A small image classifier, trained from scratch: depths [4, 8, 4].
Rows from block 2 of a small image classifier, named by matrix and row number. Rows with one number belong to one channel. Each number is 200 + 20 x the weight over its row's rms, rounded and kept within 0 to 999. All counts start at 0.
Before each channel's rows are labels from the 100 images, of 14976, where the channel reaches its highest value: "top examples" is what is common among them. Only what is clearly more common there than usual is listed. The data: drawn small creatures on textured ground. In brackets: how many of the 100.
# convs0: first 3x3 conv (model.blocks.2.convs.0.weight, 64x64x3x3, each kernel summed), inputs 0-63
# convs1: second 3x3 conv (model.blocks.2.convs.1.weight, 64x64x3x3, transposed, each kernel summed), outputs 0-63

top examples: teal (41); dragonfly (26)
convs0.5,199,190,201,228,186,194,219,205,196,207,213,206,250,202,215,196,182,198,190,200,208,201,159,176,226,230,194,193,150,224,226,180,165,214,207,212,233,172,175,165,206,223,199,224,218,187,195,181,189,219,188,199,206,171,165,191,213,196,170,213,172,212,194,211
convs1.5,207,197,206,201,242,216,199,210,189,184,204,193,183,201,181,209,241,194,183,198,168,220,195,237,221,182,216,163,194,186,199,187,210,204,196,217,196,188,221,205,153,172,211,212,238,185,221,216,204,210,218,166,187,201,249,177,219,190,225,191,174,221,172,194

top examples: white (62); beetle (41); crab (26)
convs0.23,209,227,194,224,217,187,186,205,210,175,202,184,200,198,178,207,210,191,217,197,223,186,189,182,212,189,205,201,194,222,197,185,159,240,184,197,192,189,176,166,149,167,166,238,198,222,185,178,204,211,201,229,187,178,175,184,230,208,204,223,216,243,206,218
convs1.23,210,206,183,222,189,229,206,181,216,207,201,221,223,230,217,184,221,227,208,247,177,187,149,195,217,211,215,196,189,233,203,216,166,195,205,202,221,220,192,187,207,215,191,184,193,192,182,163,223,183,209,216,183,210,212,182,211,255,228,185,207,221,207,218

top examples: black (41); red (39)
convs0.16,206,212,166,193,197,210,224,222,231,242,236,198,202,218,200,194,172,199,207,210,204,190,190,201,173,221,249,203,209,170,189,205,195,186,187,199,195,184,185,151,207,152,225,200,210,200,211,200,233,194,212,195,175,236,197,203,196,156,210,199,183,219,195,217
convs1.16,191,169,223,192,237,198,171,189,187,189,178,167,214,190,243,217,194,219,186,173,205,197,203,183,208,173,166,196,235,206,209,226,214,193,186,192,180,206,211,193,185,223,192,196,196,170,210,204,169,199,203,216,187,238,228,153,188,233,192,180,203,176,217,185

top examples: beetle (40); black (39)
convs0.39,171,214,183,181,192,172,215,203,236,215,189,216,194,239,200,184,162,207,178,167,174,210,209,232,214,188,221,165,203,160,188,178,195,219,205,197,193,184,177,208,172,175,213,170,191,191,185,184,185,165,220,204,235,185,188,202,188,191,233,205,178,210,209,190
convs1.39,207,177,224,154,202,228,176,201,196,217,229,209,196,218,158,206,210,194,188,184,179,199,186,196,188,173,204,160,229,213,188,215,183,150,164,207,200,216,186,204,209,211,178,204,195,193,199,186,189,256,211,183,171,177,187,187,196,181,225,188,177,198,205,191

top examples: red (77)
convs0.57,220,216,201,226,238,197,180,199,184,195,191,183,189,180,190,200,226,194,182,245,203,218,217,206,196,226,209,194,190,179,182,202,212,181,191,222,200,225,179,190,201,190,166,267,180,229,209,207,193,170,207,180,217,201,177,166,197,190,198,173,182,193,158,194
convs1.57,187,217,189,217,180,205,206,168,211,209,239,222,238,197,219,201,226,209,188,192,193,185,203,229,215,213,196,220,179,184,253,203,179,180,202,204,180,197,188,155,187,198,204,169,185,178,245,185,206,220,199,245,211,225,207,184,206,178,219,189,174,205,207,196

top examples: white (52); beetle (30); spider (29)
convs0.42,181,184,191,179,222,160,210,209,252,221,211,161,187,206,223,170,207,232,196,207,204,170,154,203,187,211,190,176,200,178,215,223,215,188,211,171,240,185,174,178,206,203,196,179,199,192,233,201,183,216,207,185,211,196,185,216,174,202,215,198,180,200,171,204
convs1.42,230,228,209,235,178,212,221,187,228,192,205,193,205,236,214,263,167,191,206,224,159,189,199,186,180,182,220,185,217,199,216,211,172,192,218,195,181,222,214,198,215,226,216,199,162,209,220,176,223,199,193,177,204,200,192,178,218,209,185,192,207,189,174,210

top examples: red (40); turtle (32)
convs0.21,211,172,195,207,208,220,201,173,210,209,187,208,195,171,180,210,154,165,185,189,208,196,191,204,232,200,213,177,204,218,168,207,191,225,190,190,220,201,232,211,220,171,200,239,229,192,194,222,221,188,190,240,186,191,211,171,196,179,228,220,241,189,212,228
convs1.21,153,177,205,206,181,178,167,235,202,189,206,204,232,215,173,182,196,202,232,214,204,204,156,178,196,175,199,187,179,204,218,164,195,217,179,220,210,176,167,187,224,202,185,177,191,228,196,193,240,209,197,181,231,183,208,201,212,197,210,195,222,225,186,183

top examples: teal (47); starfish (40)
convs0.3,219,182,214,199,187,198,169,206,201,182,179,218,191,239,211,173,218,194,200,182,234,216,188,171,189,244,224,204,223,222,221,207,175,185,215,187,215,162,205,179,210,238,202,218,227,209,237,188,202,200,181,191,204,202,180,211,235,178,176,207,185,182,188,166
convs1.3,193,202,237,176,200,189,193,174,227,167,213,204,208,210,198,190,199,158,222,200,168,189,199,228,257,153,212,189,149,182,189,197,189,191,192,211,191,196,197,193,188,172,196,215,193,172,214,192,179,188,185,211,235,229,200,183,199,203,194,191,172,210,181,206

top examples: crab (40); white (37); spider (28)
convs0.15,201,196,215,163,231,167,208,189,210,219,171,194,211,165,205,186,191,174,197,178,222,200,188,207,177,172,232,187,187,163,190,196,186,195,204,204,198,159,242,211,212,173,210,224,163,180,205,211,200,208,210,162,221,205,213,227,197,218,172,167,198,190,213,209
convs1.15,180,233,194,215,191,201,205,217,200,214,195,174,204,213,218,230,196,195,193,208,182,200,190,188,188,179,225,216,216,231,180,213,174,216,200,182,227,208,232,208,215,189,204,201,205,209,174,189,214,190,205,173,147,213,225,197,230,267,209,231,224,222,180,215

top examples: orange (41); dragonfly (40)
convs0.61,219,204,197,234,212,181,188,196,200,193,149,197,191,197,224,191,203,203,217,207,176,181,206,212,180,202,198,210,175,197,226,190,223,234,198,197,154,208,185,217,212,209,204,189,223,212,161,184,208,207,242,186,230,164,235,227,189,197,237,195,203,197,169,177
convs1.61,191,232,200,198,210,220,189,198,197,181,191,204,173,186,154,199,184,195,195,188,202,183,179,216,206,172,204,178,210,212,184,190,217,172,222,158,232,176,188,203,211,202,195,190,248,199,214,172,198,156,198,177,165,192,175,186,236,184,190,205,235,184,229,202

top examples: white (28); pink (25); yellow (25)
convs0.51,214,185,173,227,210,195,200,227,219,206,165,195,202,218,183,217,220,210,178,195,239,249,172,218,208,203,177,176,166,189,209,199,197,188,213,194,206,193,244,186,176,186,182,169,235,215,205,221,193,211,199,166,209,196,224,210,175,190,195,185,163,182,191,218
convs1.51,198,209,240,196,180,199,253,174,217,185,227,178,231,176,195,197,188,211,208,192,209,192,162,174,179,225,219,219,213,196,201,204,203,187,225,215,170,196,162,177,196,186,205,221,185,214,222,198,188,220,199,201,208,191,205,206,238,185,224,208,143,195,209,193

top examples: red (52)
convs0.0,204,173,200,202,184,208,183,197,187,233,207,214,183,209,204,198,212,191,173,184,182,198,184,192,152,167,221,196,208,203,196,213,206,188,172,165,234,197,159,208,209,189,174,168,201,224,149,200,189,198,163,187,177,195,222,219,219,175,228,190,196,194,169,211
convs1.0,193,181,160,191,206,189,218,199,212,176,187,155,205,161,201,211,200,181,194,177,191,230,176,161,206,200,169,198,204,183,189,168,210,173,207,166,182,181,221,171,191,172,230,205,206,195,164,197,183,187,222,225,212,184,192,192,209,189,201,171,192,207,240,199

top examples: teal (70); starfish (26)
convs0.54,200,178,172,179,202,222,192,180,226,185,199,175,195,197,218,163,181,202,196,228,225,198,205,246,189,221,219,202,169,230,185,219,199,217,216,203,200,206,179,184,188,208,213,200,185,156,210,192,213,189,195,178,231,150,207,179,192,199,206,229,221,161,215,219
convs1.54,245,191,198,215,221,218,175,198,188,181,191,220,183,211,207,193,210,185,244,185,182,173,176,200,210,206,186,217,172,215,237,194,169,161,165,184,220,210,184,173,206,216,188,219,184,181,236,213,209,186,200,202,204,231,189,157,184,202,220,185,177,196,205,212

top examples: red (51)
convs0.1,202,201,171,201,223,199,201,191,218,176,244,193,194,205,213,181,185,220,198,205,187,166,173,253,174,173,198,191,197,192,207,195,198,209,194,199,199,182,197,159,218,163,227,237,176,196,183,191,197,218,194,191,196,232,193,216,192,200,215,198,157,204,150,206
convs1.1,204,209,215,203,172,221,206,200,224,205,163,233,214,221,193,233,199,170,231,204,205,207,174,160,175,167,199,197,191,194,199,216,196,202,197,185,212,176,210,250,188,234,185,173,227,222,221,194,212,192,190,232,191,216,225,169,188,212,227,188,201,183,179,213

top examples: teal (69)
convs0.14,231,172,212,184,173,171,202,199,202,215,164,189,168,208,202,189,184,185,209,212,223,242,219,243,179,220,192,199,203,174,202,232,189,206,224,192,191,223,202,232,211,177,205,201,224,239,214,181,202,207,214,190,177,184,161,201,195,200,234,183,189,216,230,195
convs1.14,182,236,188,205,193,234,214,202,217,199,212,177,187,187,185,220,205,197,211,236,174,191,159,196,217,192,218,212,224,214,231,205,212,211,227,231,224,212,193,201,163,216,192,239,209,169,178,202,193,209,198,198,162,193,231,167,224,208,221,221,190,192,207,167

top examples: crab (53); white (40); black (27)
convs0.40,165,200,197,221,175,214,203,196,164,215,190,205,180,169,179,211,153,197,194,228,201,219,192,226,187,177,201,227,196,202,200,200,191,198,204,178,167,243,217,217,219,192,206,211,210,219,189,176,220,257,204,221,192,175,222,193,199,220,194,193,185,229,235,198
convs1.40,160,179,220,182,208,230,190,191,193,235,198,193,203,196,224,181,207,196,175,212,214,208,222,208,182,226,179,178,207,184,162,181,218,259,209,176,194,191,188,177,220,194,207,184,233,183,200,223,198,217,208,201,158,176,207,177,223,199,177,230,200,208,206,182

top examples: white (67); turtle (25)
convs0.46,192,191,211,173,195,215,210,216,209,213,207,186,215,209,190,197,197,212,188,208,232,182,176,128,222,221,164,181,202,217,205,172,229,215,191,225,202,193,206,195,210,216,189,217,229,193,181,206,190,202,184,209,201,229,171,207,163,236,234,193,243,198,206,202
convs1.46,179,168,183,202,191,201,225,221,197,203,190,182,198,236,188,200,194,175,213,213,201,167,171,206,175,176,257,195,211,187,215,208,185,188,186,221,187,200,195,167,188,201,157,226,173,213,209,170,193,207,175,201,213,192,213,165,191,178,196,242,229,198,210,216

top examples: teal (58)
convs0.11,172,210,232,198,208,220,231,230,219,216,198,192,185,184,179,217,198,185,190,218,185,192,179,165,176,198,206,201,205,155,202,210,222,176,213,199,158,211,206,172,192,176,212,171,208,168,154,231,184,201,226,212,194,186,220,187,190,206,185,179,190,165,199,220
convs1.11,179,192,205,182,199,194,192,181,193,220,173,204,199,215,217,198,173,157,236,195,207,159,210,225,204,204,189,191,194,222,184,164,162,160,179,182,203,174,193,191,181,211,163,197,203,195,197,171,208,169,192,202,216,211,217,199,229,172,223,212,178,204,245,202

top examples: teal (52); dragonfly (32); green (31)
convs0.8,161,207,196,222,198,180,206,208,209,180,190,174,173,174,151,164,202,191,165,219,211,216,183,218,154,172,204,208,185,204,187,226,168,188,197,222,180,183,209,195,169,191,178,207,201,239,206,190,224,192,198,171,229,213,204,215,203,177,198,175,212,202,189,198
convs1.8,202,219,173,208,210,227,198,199,177,191,208,191,191,202,174,170,164,222,245,216,205,209,212,191,266,208,180,179,197,186,201,174,222,227,183,194,192,202,170,221,221,188,188,184,218,173,200,213,165,183,183,191,198,188,202,194,175,190,215,211,234,195,235,192

top examples: crab (56); white (29); black (27)
convs0.32,195,221,252,209,201,140,199,201,212,212,204,175,193,187,208,212,194,216,183,180,170,155,199,199,198,214,200,179,216,155,199,222,175,198,204,221,175,202,213,170,184,215,178,197,208,208,176,193,213,184,206,195,202,169,183,197,235,186,209,181,192,231,197,170
convs1.32,192,186,218,186,210,217,202,166,192,220,188,235,202,213,177,178,198,173,200,198,229,235,201,177,220,178,209,163,189,189,175,190,226,180,197,175,175,161,231,214,234,194,209,222,225,210,181,216,226,230,206,187,177,218,193,216,179,206,188,238,196,179,201,208

top examples: black (65); turtle (29)
convs0.45,215,220,178,225,200,179,218,190,216,216,224,186,193,185,203,184,224,194,219,183,222,206,179,219,173,175,159,156,190,182,207,204,210,214,217,190,204,209,188,188,213,196,225,209,248,203,223,210,212,222,246,177,202,187,196,190,181,197,241,213,210,243,207,221
convs1.45,207,215,239,196,180,205,188,179,205,169,188,183,215,206,202,214,191,193,182,200,185,189,133,210,172,194,237,163,198,213,195,168,171,177,173,215,174,181,214,180,186,196,210,194,208,193,188,197,201,166,185,224,223,220,222,193,200,222,203,195,186,162,185,185

top examples: white (75); crab (57)
convs0.31,189,190,194,231,219,220,185,206,178,211,222,218,164,185,202,157,195,229,189,178,209,214,212,204,197,215,185,217,219,214,208,215,169,234,185,212,192,220,228,185,185,209,164,138,195,193,203,196,192,228,210,210,216,177,175,201,175,211,193,204,177,175,224,223
convs1.31,228,192,191,173,211,204,169,178,182,221,198,181,203,175,203,198,204,158,193,201,182,199,225,160,188,251,186,212,163,201,185,187,189,179,195,153,206,189,187,192,215,197,207,197,188,210,178,199,183,173,198,217,179,192,195,194,230,224,176,181,200,182,214,151

top examples: dragonfly (40); red (39); black (33)
convs0.20,161,193,209,209,209,227,200,176,192,237,235,212,185,212,217,208,211,224,215,211,209,193,207,201,200,203,230,200,213,197,192,191,215,153,219,188,216,214,168,208,182,168,194,189,216,204,240,185,193,244,208,217,219,241,156,168,214,177,205,189,192,194,203,216
convs1.20,185,172,194,196,236,195,179,189,188,200,249,195,171,207,194,183,182,207,177,199,184,187,226,155,204,199,176,182,201,206,193,195,183,217,173,184,164,186,195,175,174,198,246,179,205,188,172,194,178,187,207,185,212,197,176,185,177,198,198,205,177,199,174,152

top examples: starfish (27); black (26)
convs0.38,211,198,205,171,191,191,232,208,187,198,210,215,207,227,180,177,201,191,185,240,213,174,202,221,161,178,192,193,194,188,182,177,186,244,201,191,187,230,187,255,185,222,201,202,196,190,231,213,179,213,185,232,195,207,211,195,179,185,177,178,222,179,188,239
convs1.38,184,219,173,189,166,220,175,199,191,241,224,188,207,216,215,201,213,190,207,196,183,200,225,200,253,216,188,204,180,202,210,237,187,178,166,192,199,206,200,205,222,227,180,201,237,231,221,190,200,182,190,162,225,191,185,207,191,170,204,154,191,211,198,206

top examples: black (40); turtle (34); blue (27)
convs0.56,228,182,180,232,235,198,211,206,227,196,198,156,217,202,175,202,180,223,195,177,212,179,178,208,183,243,217,222,182,195,190,204,211,182,195,209,229,202,182,194,212,225,200,196,179,190,171,224,235,174,209,171,222,195,184,220,199,179,153,190,203,217,221,186
convs1.56,205,188,180,157,206,173,201,181,199,196,187,170,211,212,196,177,189,186,207,208,175,200,210,203,208,194,193,216,202,202,197,192,173,202,176,152,159,206,177,168,211,170,211,174,192,206,217,185,175,179,208,191,166,259,209,179,191,186,215,173,170,206,216,218

top examples: white (49); crab (39); spider (28)
convs0.63,216,213,217,207,179,193,218,209,212,194,200,227,211,212,235,208,185,195,182,211,192,243,210,212,196,198,224,163,233,212,201,187,184,148,188,194,210,210,152,200,175,205,221,198,174,205,226,182,203,231,254,193,179,190,198,205,211,194,200,169,190,206,214,228
convs1.63,201,233,190,172,216,205,190,216,214,206,205,212,225,197,204,247,207,197,211,164,179,194,189,192,202,195,170,191,152,178,187,200,214,199,204,210,178,159,226,199,223,234,195,199,233,192,212,243,211,224,201,204,200,224,166,165,196,203,204,238,217,199,191,203

top examples: black (40); red (31); turtle (26)
convs0.27,212,203,205,212,193,202,196,209,233,198,193,180,230,191,185,210,184,226,230,216,221,212,175,227,230,197,212,174,189,242,164,174,209,165,209,176,216,167,181,189,189,194,211,213,201,207,161,174,217,218,162,200,206,176,165,207,200,174,186,218,211,225,182,199
convs1.27,162,211,211,173,198,216,191,257,228,195,203,177,201,214,192,177,197,205,176,203,196,203,194,229,180,220,204,148,217,168,204,234,188,177,202,187,187,165,181,162,171,185,199,208,193,181,201,217,202,206,186,214,174,184,216,176,180,195,224,192,200,215,203,178

top examples: crab (43); black (31); spider (25)
convs0.37,195,189,211,158,140,173,196,230,200,165,189,202,189,217,214,188,187,172,201,207,187,211,216,194,183,187,190,198,180,204,185,199,234,182,186,162,210,228,176,206,201,195,212,198,204,197,171,192,193,191,218,168,190,170,174,184,205,155,169,169,206,188,211,203
convs1.37,212,190,207,191,237,216,170,196,191,188,162,192,160,192,185,210,189,195,223,192,197,193,185,208,166,221,206,214,173,192,230,185,169,172,225,187,216,187,245,181,215,185,186,191,186,175,200,215,194,184,200,176,180,163,191,186,241,177,183,221,191,170,186,195

top examples: black (33)
convs0.41,211,165,193,197,220,155,219,193,212,184,195,158,212,216,180,203,197,232,213,208,204,190,187,193,202,229,193,180,146,226,183,217,185,198,169,196,196,206,195,220,206,206,147,196,207,214,202,186,187,193,187,221,219,187,234,169,202,171,211,182,175,180,220,189
convs1.41,231,213,176,228,192,194,187,188,184,235,184,184,192,174,203,177,206,219,201,191,197,221,225,188,212,248,170,224,207,192,226,230,209,225,232,204,203,205,189,219,195,147,192,197,198,206,211,203,171,213,182,189,176,169,216,225,195,202,228,194,189,229,173,180

top examples: red (44); teal (38)
convs0.49,243,247,187,188,175,200,229,219,191,208,173,184,194,212,192,193,184,200,170,222,185,180,202,175,173,183,223,214,174,214,195,186,203,215,193,182,207,197,197,228,181,201,209,219,202,241,195,196,240,142,207,215,189,198,206,185,196,171,219,180,210,199,173,215
convs1.49,169,220,173,248,211,192,190,211,200,191,207,192,203,202,176,198,160,207,188,205,212,191,181,214,231,209,190,189,212,170,201,229,206,185,215,211,214,228,189,218,222,160,169,157,223,180,196,197,215,176,202,177,244,156,193,207,214,194,213,194,186,198,202,220

top examples: white (79)
convs0.60,204,173,167,211,198,228,207,204,173,185,178,216,177,200,172,201,178,216,204,209,202,220,198,179,201,227,199,225,205,246,196,191,163,189,180,216,196,204,248,189,195,223,184,186,175,205,190,195,168,265,212,197,197,215,188,190,222,200,167,191,182,208,201,198
convs1.60,232,182,180,198,226,183,199,183,214,167,196,179,213,177,255,184,214,216,187,192,175,172,236,195,199,244,175,191,193,168,209,197,198,227,202,219,192,185,196,190,155,194,195,214,219,178,194,191,152,184,192,213,195,184,196,210,207,211,206,174,206,177,201,183

top examples: teal (48)
convs0.19,197,194,187,226,190,184,231,237,188,195,222,207,188,224,208,196,187,197,181,192,217,178,199,188,197,211,223,217,241,191,253,214,176,202,236,184,218,189,165,200,185,186,210,215,233,219,202,207,197,223,228,165,178,227,197,168,193,195,192,193,159,187,180,193
convs1.19,209,195,188,191,242,192,192,179,236,234,200,211,209,186,169,223,204,194,156,217,181,184,176,197,200,185,188,200,173,211,160,176,173,193,181,208,173,202,201,187,185,173,244,207,195,187,205,198,198,219,203,243,200,241,236,195,217,181,192,193,207,207,191,219